{
  "translate": 0.12,
  "widths": [96, 192, 384],
  "init": "torch_default",
  "residual_init": "none",
  "steps": 4900,
  "batch_size": 256
}
Rows from block 3 of a small self-supervised image encoder, named by matrix and row number. Rows with one number belong to one neuron. Each number is 200 + 40 x the weight over its row's rms, rounded and kept within 0 to 999. All counts start at 0. After the name is the row's rms in percent of the matrix's.
After each neuron's rows are labels from the 100 images, of 14848, where the neuron reaches its highest value: "responds to" is what is common among them. Only what is clearly more common there than usual is listed. The data: small charts drawn from random numbers.
# fc1: MLP up (model.blocks.3.mlp.fc1.weight, 768x192), inputs 0-47
# fc2: MLP down (model.blocks.3.mlp.fc2.weight, 192x768, transposed), outputs 0-47

fc1.606,102,245,211,167,182,224,242,148,143,199,189,217,214,174,169,187,128,173,208,147,196,192,203,165,214,225,180,241,230,221,143,195,150,224,217,214,107,168,197,200,205,208,129,196,230,198,128,192,180
fc2.606,103,131,138,141,187,239,155,211,223,162,201,201,259,223,148,184,209,190,212,197,211,122,259,217,312,196,208,235,238,154,237,127,160,288,188,183,245,255,238,210,219,280,142,175,133,157,251,143,237
responds to: bar chart

fc1.450,148,254,167,184,251,198,181,154,94,192,215,184,177,195,185,187,191,206,200,199,304,227,205,226,131,109,179,228,165,202,244,245,195,190,198,193,138,242,102,213,161,178,253,166,154,193,263,287,254
fc2.450,138,176,194,235,201,190,257,192,228,174,149,279,169,203,132,190,206,197,209,163,214,227,226,200,137,230,148,258,242,218,159,176,223,168,165,175,193,166,195,163,229,238,185,184,222,172,195,161,207
responds to: bar chart

fc1.311,094,227,150,179,233,177,290,183,252,182,259,215,196,208,118,171,173,183,217,170,184,217,139,207,195,159,245,221,232,186,225,180,195,145,194,280,189,234,232,167,191,237,225,240,235,222,199,187,200
fc2.311,098,164,152,202,163,136,165,154,194,199,170,313,230,210,127,146,151,173,244,212,169,222,230,169,246,232,199,189,160,222,207,241,241,266,237,198,234,276,176,220,176,134,184,135,194,224,202,178,199
responds to: bar chart

fc1.178,069,194,199,208,228,189,197,250,229,209,214,186,183,181,115,110,247,118,202,249,157,180,217,165,199,232,142,195,175,204,187,221,216,249,235,241,169,188,237,131,239,226,197,189,184,209,214,187,207
fc2.178,080,156,172,196,196,231,148,192,200,239,164,196,276,203,251,236,160,180,240,229,196,276,212,227,188,189,174,198,224,172,167,216,206,222,169,197,182,157,185,175,168,112,194,163,204,206,166,160,184
responds to: one colour; falling; line chart

fc1.634,139,248,180,225,247,123,171,338,220,237,194,248,233,217,181,205,193,242,225,88,196,236,198,212,190,158,154,198,173,148,223,145,219,218,206,169,216,149,199,196,165,158,220,119,204,166,296,147,187
fc2.634,126,273,211,149,204,177,203,111,223,109,226,157,166,214,234,181,185,311,218,187,162,199,198,191,208,238,141,227,189,230,206,205,220,183,229,243,168,172,208,168,231,217,264,201,240,171,209,153,126
responds to: one colour; peak in the middle; line chart

fc1.327,085,152,211,135,206,261,161,177,213,112,185,233,205,289,242,260,234,214,228,221,182,189,133,180,215,247,207,224,230,128,176,243,226,180,224,170,144,284,262,186,218,166,204,197,145,125,237,260,254
fc2.327,096,234,233,173,198,212,226,155,190,175,212,145,122,192,163,239,227,190,127,163,204,237,172,279,216,155,309,232,139,180,176,236,145,239,274,158,252,125,216,243,240,171,162,248,182,158,247,212,283
responds to: horizontal bar chart

fc1.131,104,219,172,221,266,194,202,303,208,197,102,234,168,276,212,241,169,254,189,197,178,234,229,219,188,292,248,197,185,218,204,205,212,198,252,243,155,258,182,186,238,209,214,186,219,236,190,218,195
fc2.131,110,222,223,179,157,196,244,216,227,215,256,141,173,180,134,227,212,264,267,168,239,227,191,210,201,223,231,181,216,238,194,187,178,196,178,233,153,160,279,134,120,169,165,188,188,177,254,205,233
responds to: bar chart; flat

fc1.557,115,199,173,337,253,198,183,245,151,158,237,159,241,210,249,191,216,215,209,240,144,197,152,262,205,183,134,150,127,241,175,184,242,134,202,204,207,177,233,178,147,161,175,207,157,167,204,166,180
fc2.557,110,245,252,124,155,157,197,254,195,240,154,180,190,186,228,213,209,152,293,231,189,204,223,176,220,193,228,198,228,215,226,193,226,174,230,159,109,208,151,187,181,190,230,291,176,212,204,240,135
responds to: heat grid; items: three; stacked bars

fc1.709,122,237,186,105,226,188,131,238,124,192,211,187,215,218,191,251,146,186,130,157,156,253,142,199,163,184,201,208,142,232,165,237,174,193,253,186,135,237,232,180,173,182,141,278,190,196,249,263,209
fc2.709,108,176,172,271,184,99,215,176,178,288,191,234,157,230,248,236,180,236,236,216,251,222,185,242,159,197,259,183,217,168,187,205,175,141,161,210,218,167,205,273,234,234,213,145,204,224,200,168,181
responds to: dark theme

fc1.366,059,142,177,150,264,198,167,182,170,180,149,122,239,197,135,191,189,182,180,228,265,169,183,201,207,174,250,97,199,183,194,263,206,206,186,227,242,222,171,120,191,168,171,149,152,240,188,182,187
fc2.366,067,246,204,165,111,297,154,235,239,150,178,174,181,176,213,142,95,155,274,226,147,153,135,176,211,282,178,210,232,236,225,230,162,229,163,234,131,202,136,73,204,128,201,200,187,196,239,236,237
responds to: falling; lollipop chart

fc1.256,098,263,219,223,185,181,212,173,194,246,148,130,252,176,137,140,181,232,208,200,252,180,224,226,244,157,181,179,66,218,210,201,299,96,160,239,194,233,210,228,164,217,162,210,256,105,244,172,207
fc2.256,106,254,215,223,135,234,179,188,230,258,179,230,43,201,168,99,210,185,225,241,206,192,160,136,173,75,180,203,234,245,224,170,135,241,234,167,221,202,257,194,301,151,208,180,146,281,149,177,153
responds to: bubble chart; falling

fc1.396,065,166,162,145,193,232,209,236,210,223,152,218,258,157,222,212,271,191,210,184,225,189,201,190,199,264,211,163,197,203,221,140,183,165,124,161,186,287,246,200,248,199,185,195,226,293,169,134,154
fc2.396,076,205,203,203,246,211,222,196,246,167,193,160,180,233,125,165,149,183,176,159,204,181,214,167,194,167,215,236,251,192,178,131,176,168,207,113,191,245,269,207,248,159,222,245,156,217,221,125,139
responds to: bar chart; items: four; stacked bars

fc1.465,088,164,196,183,236,270,199,211,230,233,159,152,188,190,225,263,271,240,124,260,204,238,161,227,165,173,225,187,216,156,170,183,211,158,138,251,236,270,208,172,137,180,244,185,143,200,181,140,248
fc2.465,099,196,188,175,219,238,196,153,229,210,195,266,124,170,172,146,162,190,232,236,221,217,208,214,198,256,196,242,228,194,202,197,204,199,235,166,244,153,181,211,234,179,141,188,219,168,146,156,253
responds to: flat; area chart; histogram

fc1.16,069,227,180,208,234,203,274,258,190,223,215,161,174,193,165,159,283,167,204,210,193,278,223,179,155,151,212,171,207,185,261,239,177,150,125,250,201,207,194,268,120,184,203,163,229,168,196,203,219
fc2.16,085,190,231,152,276,233,171,216,223,130,251,146,108,241,155,240,225,229,274,185,245,128,250,152,217,219,191,291,193,208,164,169,142,185,195,195,155,240,169,178,184,188,251,171,210,182,186,181,243
responds to: one colour; rising; step chart; kind: line chart

fc1.376,095,263,256,177,199,202,245,150,215,234,130,243,210,242,208,191,258,244,250,217,235,176,228,180,225,219,191,258,209,177,262,192,175,245,208,159,267,189,204,206,198,146,195,214,208,226,150,194,225
fc2.376,099,193,175,207,173,220,172,193,170,116,203,216,139,233,179,229,176,295,155,128,246,215,229,206,228,156,208,268,130,189,206,217,228,209,222,256,178,209,152,248,253,224,248,201,171,136,258,146,168
responds to: heat grid; pie chart

fc1.699,094,266,186,242,194,233,157,226,211,208,122,151,241,271,176,279,214,208,198,261,163,240,156,225,165,248,243,190,129,179,166,180,137,183,147,271,189,179,220,161,225,188,178,146,183,196,218,186,255
fc2.699,100,248,236,164,216,291,128,234,167,174,210,176,122,155,149,151,109,223,219,160,216,193,210,164,253,148,224,194,246,210,247,181,166,177,237,232,273,175,225,152,123,184,179,208,163,106,154,235,222
responds to: items: three; heat grid

fc1.137,090,200,158,231,264,286,207,173,168,273,195,190,189,155,213,198,238,172,143,127,170,210,224,169,165,147,224,234,220,264,174,218,146,187,264,163,250,220,194,157,221,198,164,210,229,221,192,152,214
fc2.137,104,268,170,116,174,203,154,228,185,187,85,73,189,221,171,195,159,253,193,261,196,196,229,275,210,163,221,211,222,145,216,131,131,225,265,117,282,160,134,254,167,207,167,167,197,161,206,192,133
responds to: bubble chart

fc1.58,084,207,203,237,243,124,220,222,130,195,192,209,208,207,156,238,236,242,203,132,259,225,170,101,210,240,203,174,161,215,230,149,203,187,208,192,237,235,173,233,162,196,151,195,120,187,238,200,251
fc2.58,090,186,274,317,153,249,224,183,202,137,290,128,210,142,220,208,215,155,208,241,193,178,138,208,197,224,188,186,196,239,197,172,220,248,175,253,139,145,237,200,186,179,224,206,127,262,233,187,138
responds to: bubble chart

fc1.670,088,195,185,280,177,165,263,240,135,201,271,198,164,125,181,222,202,217,177,115,175,181,245,198,135,272,147,277,197,153,184,223,212,240,205,218,232,244,124,224,172,231,186,186,146,234,195,163,242
fc2.670,097,109,195,194,253,210,211,214,187,202,116,203,180,205,247,246,217,204,178,215,208,213,227,162,206,160,228,160,235,196,78,233,188,182,143,194,239,126,175,226,120,234,115,285,145,184,255,176,163
responds to: horizontal bar chart

fc1.27,102,173,137,198,193,185,205,197,211,171,166,140,142,251,248,97,171,211,218,197,159,222,165,165,158,248,201,197,292,160,166,232,309,218,237,228,198,188,189,223,127,219,198,157,184,159,148,247,188
fc2.27,112,198,126,206,177,199,173,211,128,184,186,159,208,156,195,166,202,237,181,225,126,268,223,221,231,243,191,209,210,259,200,189,272,194,172,239,135,210,213,210,288,110,137,228,255,203,223,234,186
responds to: flat; stacked bars

fc1.283,112,181,131,138,209,158,239,241,173,196,166,179,220,183,252,262,160,168,162,190,155,162,213,181,190,169,156,208,222,206,266,151,135,205,200,191,204,156,161,328,135,258,176,126,166,282,123,131,194
fc2.283,114,163,192,156,220,174,234,156,239,123,138,163,170,222,218,211,166,133,227,178,147,262,158,219,212,229,135,165,194,167,224,174,192,167,215,159,254,165,206,261,191,193,182,208,147,173,211,263,156
responds to: horizontal bar chart

fc1.211,095,189,169,237,206,197,176,243,251,173,150,181,199,157,222,254,194,180,244,160,262,231,162,203,145,325,147,184,271,254,300,243,217,207,172,249,154,211,183,241,213,134,151,205,208,199,165,161,160
fc2.211,098,227,169,184,273,247,237,255,180,187,253,160,176,229,214,229,163,198,258,177,227,198,147,249,233,189,212,267,268,178,223,166,205,112,235,195,204,118,283,177,182,240,159,225,297,169,186,243,228
responds to: flat; area chart

fc1.32,088,203,265,177,87,183,186,207,141,109,219,221,169,220,143,215,248,170,260,142,217,224,185,247,239,163,185,150,225,256,153,145,205,181,200,209,193,222,186,224,168,193,236,219,171,175,127,203,225
fc2.32,093,161,183,250,271,243,110,175,217,248,235,219,187,119,203,163,166,187,114,192,222,195,227,240,190,242,184,191,228,151,173,251,198,253,244,218,204,219,188,131,254,236,262,235,177,215,237,179,147
responds to: lollipop chart; items: three

fc1.11,073,261,163,209,147,248,162,222,206,200,185,221,292,176,202,304,232,252,220,171,184,178,242,199,195,175,201,158,227,158,255,228,216,237,99,223,157,104,218,170,193,209,200,218,174,164,247,178,167
fc2.11,079,178,233,205,191,237,200,258,158,246,230,185,176,136,278,278,219,218,229,149,213,129,224,189,217,157,183,246,195,96,187,166,214,234,178,120,272,166,196,227,127,169,236,186,164,177,246,226,236
responds to: bubble chart

fc1.382,062,204,220,172,249,114,219,247,190,181,133,256,240,198,145,162,211,240,191,196,220,206,246,242,125,133,159,190,229,187,328,192,220,176,184,130,197,187,282,215,152,176,207,215,210,161,197,169,210
fc2.382,072,198,180,232,226,195,179,182,177,151,186,187,174,219,226,150,236,181,182,247,153,195,115,163,244,278,185,194,179,175,207,198,261,136,172,264,147,170,163,179,131,219,234,169,156,160,212,168,208
responds to: flat

fc1.55,138,196,154,184,260,222,191,259,158,185,143,180,155,202,142,218,105,248,185,270,154,189,154,260,255,170,174,248,204,196,147,198,226,235,138,206,243,200,183,243,211,211,200,189,196,212,182,244,264
fc2.55,119,129,146,257,222,199,141,206,155,232,204,162,134,172,256,228,232,148,137,204,251,236,115,201,200,226,177,235,181,181,201,124,224,173,217,232,159,227,141,219,242,220,178,210,186,184,151,149,187
responds to: horizontal bar chart; rising

fc1.368,092,222,223,192,109,152,174,255,199,184,185,211,169,264,190,198,224,199,230,180,241,220,169,182,254,254,105,184,198,222,239,191,195,188,212,273,226,153,264,241,176,172,195,188,191,268,217,133,165
fc2.368,096,186,166,245,213,249,175,196,217,129,215,187,189,218,245,259,163,223,181,216,254,173,194,266,143,204,237,126,306,245,134,161,217,186,179,237,249,207,257,234,208,227,225,207,277,195,230,280,163
responds to: ring chart

fc1.500,099,138,230,236,237,182,266,248,148,161,201,240,283,126,224,154,249,266,200,226,246,166,193,190,219,186,210,251,197,263,228,133,222,154,179,167,211,204,164,198,272,240,183,220,117,171,161,210,120
fc2.500,096,214,275,245,212,266,138,240,261,188,204,132,289,174,195,162,250,205,241,213,180,216,171,187,166,164,199,204,201,216,191,189,225,166,227,190,241,291,158,162,228,170,188,233,214,181,182,192,165
responds to: pie chart

fc1.237,097,161,292,179,190,197,159,181,198,211,251,237,159,198,191,249,169,123,160,141,231,166,206,157,178,127,173,226,244,209,206,211,83,182,211,263,191,222,295,237,225,201,169,204,185,268,196,188,242
fc2.237,103,198,142,205,203,220,179,233,204,266,226,173,123,154,192,196,182,183,190,216,180,191,248,175,194,172,187,196,192,177,198,227,209,307,195,219,168,257,192,167,169,196,207,232,112,258,204,185,166
responds to: bubble chart; rising

fc1.677,072,176,267,207,214,207,217,226,173,121,168,198,251,206,261,203,189,228,243,195,230,224,170,168,231,232,162,140,177,149,223,233,221,260,221,192,221,155,225,183,221,138,219,139,196,272,243,232,192
fc2.677,084,224,265,212,233,243,174,183,207,207,131,223,166,207,204,243,187,244,216,213,182,197,145,175,169,239,157,239,249,201,275,211,229,176,261,192,152,151,215,222,185,231,173,199,158,223,277,286,191
responds to: heat grid

fc1.329,083,194,228,211,216,221,190,171,220,219,179,163,168,240,141,243,150,175,203,208,212,164,231,268,133,162,171,211,171,265,172,180,185,136,151,190,218,197,167,253,126,229,226,234,199,203,207,152,207
fc2.329,083,189,216,195,253,238,238,217,198,259,109,251,281,158,203,253,262,178,252,135,211,150,195,230,166,181,203,215,189,200,228,228,213,108,224,152,232,223,235,161,118,163,212,155,215,182,196,255,205
responds to: horizontal bar chart

fc1.180,087,238,233,196,177,265,219,177,133,208,257,209,169,240,175,203,137,227,226,166,245,191,196,202,195,162,228,192,161,189,143,200,257,142,205,199,194,218,286,202,234,189,152,116,167,202,277,96,221
fc2.180,084,235,264,248,236,213,201,146,209,245,174,231,167,118,182,215,207,190,150,188,204,181,225,178,134,175,162,206,223,208,257,161,194,231,224,235,203,223,167,185,192,299,179,206,166,126,220,137,122
responds to: dark theme; rising; area chart

fc1.158,122,231,248,199,254,162,206,209,201,187,196,182,177,183,221,166,185,188,208,229,213,153,122,208,136,252,160,217,170,162,208,174,232,237,172,256,199,215,208,237,201,272,125,191,170,250,247,164,229
fc2.158,112,249,229,187,200,198,184,194,184,114,219,154,190,245,203,185,225,225,139,143,261,227,152,186,201,184,196,190,273,229,206,272,211,161,192,268,162,163,267,199,161,154,201,226,141,220,145,182,218
responds to: falling; line chart; step chart

fc1.726,115,124,159,236,223,193,246,202,165,199,128,157,138,228,236,154,185,181,158,184,239,154,195,188,206,243,177,203,165,211,101,159,287,237,190,257,174,143,183,118,274,187,174,228,193,160,163,132,227
fc2.726,117,237,201,207,205,226,158,149,203,150,153,177,188,249,250,178,255,135,219,179,178,240,181,165,195,182,261,259,223,148,147,178,131,218,164,229,146,129,213,176,234,231,113,190,200,207,196,248,213
responds to: one colour; line chart; peak in the middle

fc1.1,137,204,174,167,237,204,227,244,173,203,287,233,238,164,178,145,203,174,211,190,178,171,224,246,209,198,164,217,252,221,221,143,279,162,185,188,103,192,203,238,246,214,221,175,191,144,200,243,185
fc2.1,134,213,259,225,154,232,221,151,137,175,159,207,201,178,203,211,213,194,137,189,165,225,210,207,209,238,195,221,188,197,217,229,205,233,180,207,168,159,195,171,205,171,196,230,206,212,248,183,189
responds to: pie chart

fc1.114,099,242,187,181,215,279,199,159,237,225,153,219,195,173,200,191,105,247,231,123,197,197,256,245,255,219,166,199,174,169,235,247,195,175,200,187,231,243,144,295,231,182,237,180,256,179,183,187,261
fc2.114,102,185,291,209,273,214,259,243,199,154,204,186,209,247,197,290,195,196,196,269,179,243,199,215,196,164,191,256,109,229,139,164,237,182,225,181,158,224,199,183,185,234,186,206,268,213,210,203,127
responds to: peak in the middle

fc1.489,079,244,149,193,230,187,238,169,205,144,200,231,193,219,196,160,185,266,198,160,152,198,163,272,206,191,172,195,197,126,195,149,269,262,164,205,194,207,199,148,178,161,98,229,167,213,272,221,182
fc2.489,080,115,254,179,265,188,215,240,239,206,180,223,143,198,203,266,157,237,258,236,235,197,169,250,237,240,190,220,234,242,206,237,196,176,188,175,225,192,156,246,231,212,262,254,198,239,224,242,230
responds to: flat

fc1.140,075,194,183,220,220,171,177,204,143,154,231,201,233,202,166,200,182,169,191,307,176,242,262,190,216,243,232,266,269,182,242,176,148,204,168,199,182,165,199,162,125,214,292,215,197,245,189,204,204
fc2.140,088,214,116,257,233,177,189,309,162,162,227,200,174,270,133,161,235,216,254,159,211,181,195,190,163,207,218,146,191,143,229,205,234,191,213,240,219,220,262,269,188,178,252,157,131,151,148,138,215
responds to: line chart; falling

fc1.702,130,259,216,206,150,280,167,186,227,147,154,190,219,235,240,147,202,190,136,184,212,202,195,175,215,225,189,211,180,153,213,185,224,254,169,199,224,198,284,210,177,135,218,252,219,167,209,162,259
fc2.702,120,255,213,207,262,122,245,183,168,195,186,109,171,197,194,189,215,258,177,255,153,247,167,176,193,155,197,197,124,240,275,148,195,245,244,169,216,221,198,158,177,135,249,154,186,218,226,190,219
responds to: dark theme; rising

fc1.543,083,201,242,135,197,148,177,184,239,239,189,170,265,269,215,243,214,157,201,203,204,176,156,218,246,174,220,173,208,176,198,178,218,235,189,140,333,238,184,182,214,208,228,257,249,151,240,133,177
fc2.543,091,242,173,106,204,143,233,209,110,197,262,168,206,79,258,131,157,232,176,197,232,219,221,252,186,170,107,156,258,170,168,276,215,195,128,143,163,130,186,122,166,220,206,115,177,170,190,159,142
responds to: ring chart; horizontal bar chart

fc1.238,104,159,234,173,167,192,202,217,175,194,134,158,185,172,227,156,209,240,169,208,231,185,234,209,166,211,122,202,216,133,245,207,225,211,193,232,258,185,175,201,201,167,191,195,257,149,215,196,220
fc2.238,104,188,210,195,303,179,126,178,173,261,192,156,148,179,212,222,162,287,174,219,284,196,208,173,200,221,180,225,211,212,184,231,152,164,260,202,196,154,216,156,248,240,268,169,178,210,151,144,229
responds to: dark theme

fc1.288,128,236,168,220,169,178,195,189,203,188,256,197,210,228,191,184,164,238,145,135,217,129,249,132,159,165,185,176,214,212,245,223,161,210,374,193,170,280,176,233,136,184,176,182,248,192,171,178,186
fc2.288,123,167,185,150,135,271,196,194,216,250,189,203,216,113,195,198,170,122,91,234,219,196,195,157,235,198,167,217,95,119,149,165,150,128,173,173,172,198,166,180,139,198,205,231,225,199,238,153,209
responds to: heat grid

fc1.393,087,139,196,201,198,164,195,157,192,188,178,182,211,220,119,211,121,187,185,171,216,162,280,200,166,235,207,196,269,229,214,264,241,199,192,232,203,138,241,262,174,205,241,189,157,243,207,215,155
fc2.393,087,186,199,150,125,241,240,208,136,194,241,123,236,208,228,187,166,173,223,214,188,264,222,189,191,194,187,266,270,197,208,259,210,214,226,185,152,224,251,185,199,152,181,196,229,178,167,201,147
responds to: items: three; bar chart

fc1.420,089,175,222,172,202,124,181,237,188,170,172,209,175,257,256,168,229,222,87,175,190,268,210,209,225,199,222,175,269,233,227,115,193,165,294,238,176,157,215,230,177,226,222,159,161,168,209,182,190
fc2.420,091,202,222,195,155,156,183,173,206,105,258,197,246,144,138,217,245,146,171,142,190,172,208,231,202,154,225,256,210,243,187,197,201,220,222,200,206,208,210,209,206,171,136,210,161,238,216,132,258
responds to: heat grid

fc1.595,115,181,214,182,155,211,239,214,165,182,215,221,183,156,127,223,210,246,175,171,261,217,202,219,185,283,177,213,188,170,197,212,208,170,206,193,207,284,236,145,338,222,197,199,220,271,229,203,189
fc2.595,103,231,214,241,174,146,220,225,286,234,159,229,247,142,193,168,253,265,180,144,133,238,155,217,221,137,209,131,157,232,180,161,248,200,132,249,251,176,173,179,178,185,180,141,191,202,138,227,284
responds to: ring chart

fc1.535,102,227,185,195,228,191,155,204,240,200,133,212,157,185,146,185,171,186,222,168,165,204,264,244,238,198,147,199,219,236,154,272,188,119,238,221,161,136,225,280,178,171,180,192,110,251,218,209,182
fc2.535,100,156,248,252,184,189,163,159,117,120,209,138,137,195,226,236,134,136,177,205,211,200,216,212,132,229,263,181,249,147,150,192,206,215,175,198,178,273,204,252,209,225,170,236,162,249,208,125,223
responds to: bar chart

fc1.502,131,192,180,160,163,165,200,249,191,229,236,225,176,245,222,137,153,182,144,234,84,172,232,206,199,244,187,280,235,175,167,247,231,210,194,193,169,233,223,145,226,232,241,147,125,251,199,193,192
fc2.502,121,193,153,214,233,315,195,169,228,149,220,243,224,270,210,223,155,188,225,129,173,127,257,225,230,238,155,169,193,226,219,133,176,163,217,112,216,140,215,249,225,273,218,222,181,228,119,216,188
responds to: ring chart; pie chart

fc1.130,098,189,284,191,148,182,204,209,246,192,167,206,210,229,194,194,193,261,207,201,221,152,263,169,199,180,91,197,214,179,231,136,218,195,221,231,148,253,269,182,198,202,230,143,226,252,169,166,173
fc2.130,101,159,224,169,176,248,188,210,225,200,255,198,251,175,168,192,150,194,200,151,225,180,221,216,163,231,171,223,168,172,252,208,202,162,173,146,178,215,253,191,256,203,175,183,197,232,206,175,205
responds to: one colour; peak in the middle; line chart

fc1.681,073,174,100,205,278,128,171,166,203,222,199,143,176,206,195,192,172,234,179,220,139,238,160,234,277,244,248,160,327,143,163,189,199,209,285,245,192,163,206,142,214,150,207,181,183,149,168,245,194
fc2.681,078,191,206,198,105,153,220,227,135,188,282,161,232,160,122,230,198,211,210,177,177,173,154,176,217,218,222,193,235,208,183,196,283,228,217,230,231,227,204,267,252,195,188,208,224,227,225,235,218
responds to: falling; line chart

fc1.179,101,219,250,227,196,189,173,211,151,190,276,219,200,200,155,184,149,218,200,177,153,187,158,197,217,200,206,274,214,156,197,182,162,203,235,205,176,197,149,201,207,178,137,126,225,211,216,172,114
fc2.179,101,189,205,243,230,121,162,240,219,200,207,233,219,211,153,195,158,215,187,176,208,191,246,195,178,194,214,156,176,267,158,130,144,135,178,179,245,198,237,260,228,222,125,182,219,244,154,224,212
responds to: heat grid

fc1.255,127,156,154,256,240,200,220,171,207,196,174,181,189,165,190,191,202,202,137,202,183,212,185,154,248,251,200,238,196,168,152,236,261,206,161,186,261,162,172,188,269,162,214,134,168,193,206,219,172
fc2.255,110,206,222,209,141,190,184,163,190,179,163,259,177,199,146,188,269,130,271,130,241,279,152,236,199,230,252,249,155,265,168,203,203,119,185,166,214,197,212,184,194,220,163,232,224,173,230,218,222
responds to: one colour; radar chart

fc1.576,077,200,193,269,210,233,249,232,147,206,193,189,204,184,209,160,180,153,206,122,134,183,179,210,172,211,152,193,235,149,198,216,175,211,208,209,250,197,274,247,214,139,251,254,146,180,193,208,173
fc2.576,073,176,181,203,154,156,204,257,254,184,260,282,214,207,204,309,153,226,149,226,188,204,177,198,225,165,244,139,201,130,235,217,180,187,129,232,189,208,240,213,261,212,234,170,155,166,187,161,183
responds to: line chart; rising

fc1.3,129,200,156,228,209,195,237,174,260,283,180,213,203,240,193,212,249,172,171,147,210,148,220,114,202,199,154,189,136,174,255,187,245,157,235,199,224,190,204,197,210,64,172,193,159,228,228,224,231
fc2.3,123,308,175,265,260,185,265,260,204,152,237,266,165,232,282,217,156,279,204,184,152,112,156,187,164,155,149,288,147,253,195,240,239,241,193,244,194,188,213,191,244,157,260,246,257,196,196,171,97
responds to: pie chart

fc1.370,105,230,207,209,192,254,205,260,190,180,148,254,266,261,160,159,244,157,212,142,148,119,198,166,233,209,236,246,212,188,188,176,174,233,195,153,144,183,199,221,203,170,213,177,136,145,166,235,203
fc2.370,108,169,133,168,151,197,184,132,269,123,205,224,173,187,152,193,178,198,192,149,175,203,196,247,189,164,246,238,262,232,145,230,227,199,221,216,173,185,123,125,212,201,239,201,146,251,190,142,222
responds to: peak in the middle; pie chart; line chart

fc1.23,088,167,181,179,173,207,232,170,240,206,145,295,193,169,179,208,206,235,229,198,195,219,184,269,93,267,166,137,206,122,206,168,225,190,224,200,190,235,185,179,218,186,240,258,236,119,234,173,180
fc2.23,097,207,193,209,172,193,178,215,164,153,257,174,195,210,191,260,209,198,175,158,235,175,131,208,217,143,221,242,228,206,189,218,240,195,196,205,194,193,226,195,140,173,170,150,182,158,165,191,245
responds to: bubble chart; rising

fc1.720,096,216,191,190,176,153,233,220,158,163,237,180,123,223,147,145,179,184,164,194,258,186,225,205,141,182,331,230,228,143,161,110,194,288,177,252,217,181,215,229,161,180,203,216,183,196,166,204,149
fc2.720,091,177,74,208,202,304,224,198,150,239,146,203,273,125,213,206,195,156,238,228,283,200,221,174,195,226,186,183,195,238,173,220,176,190,153,217,214,217,183,222,208,217,182,173,122,151,199,256,240
responds to: line chart; rising; bubble chart

fc1.427,083,244,222,251,264,190,215,235,190,214,167,213,242,256,190,138,135,140,215,148,202,207,169,257,212,194,153,151,196,209,171,240,225,234,195,155,212,242,90,175,176,225,193,161,160,264,220,211,166
fc2.427,084,160,270,176,187,241,80,204,204,246,262,141,130,159,252,210,161,217,182,243,182,191,157,173,184,174,182,158,262,183,172,204,172,181,199,143,151,177,186,210,161,149,170,173,146,180,184,220,215
responds to: lollipop chart; rising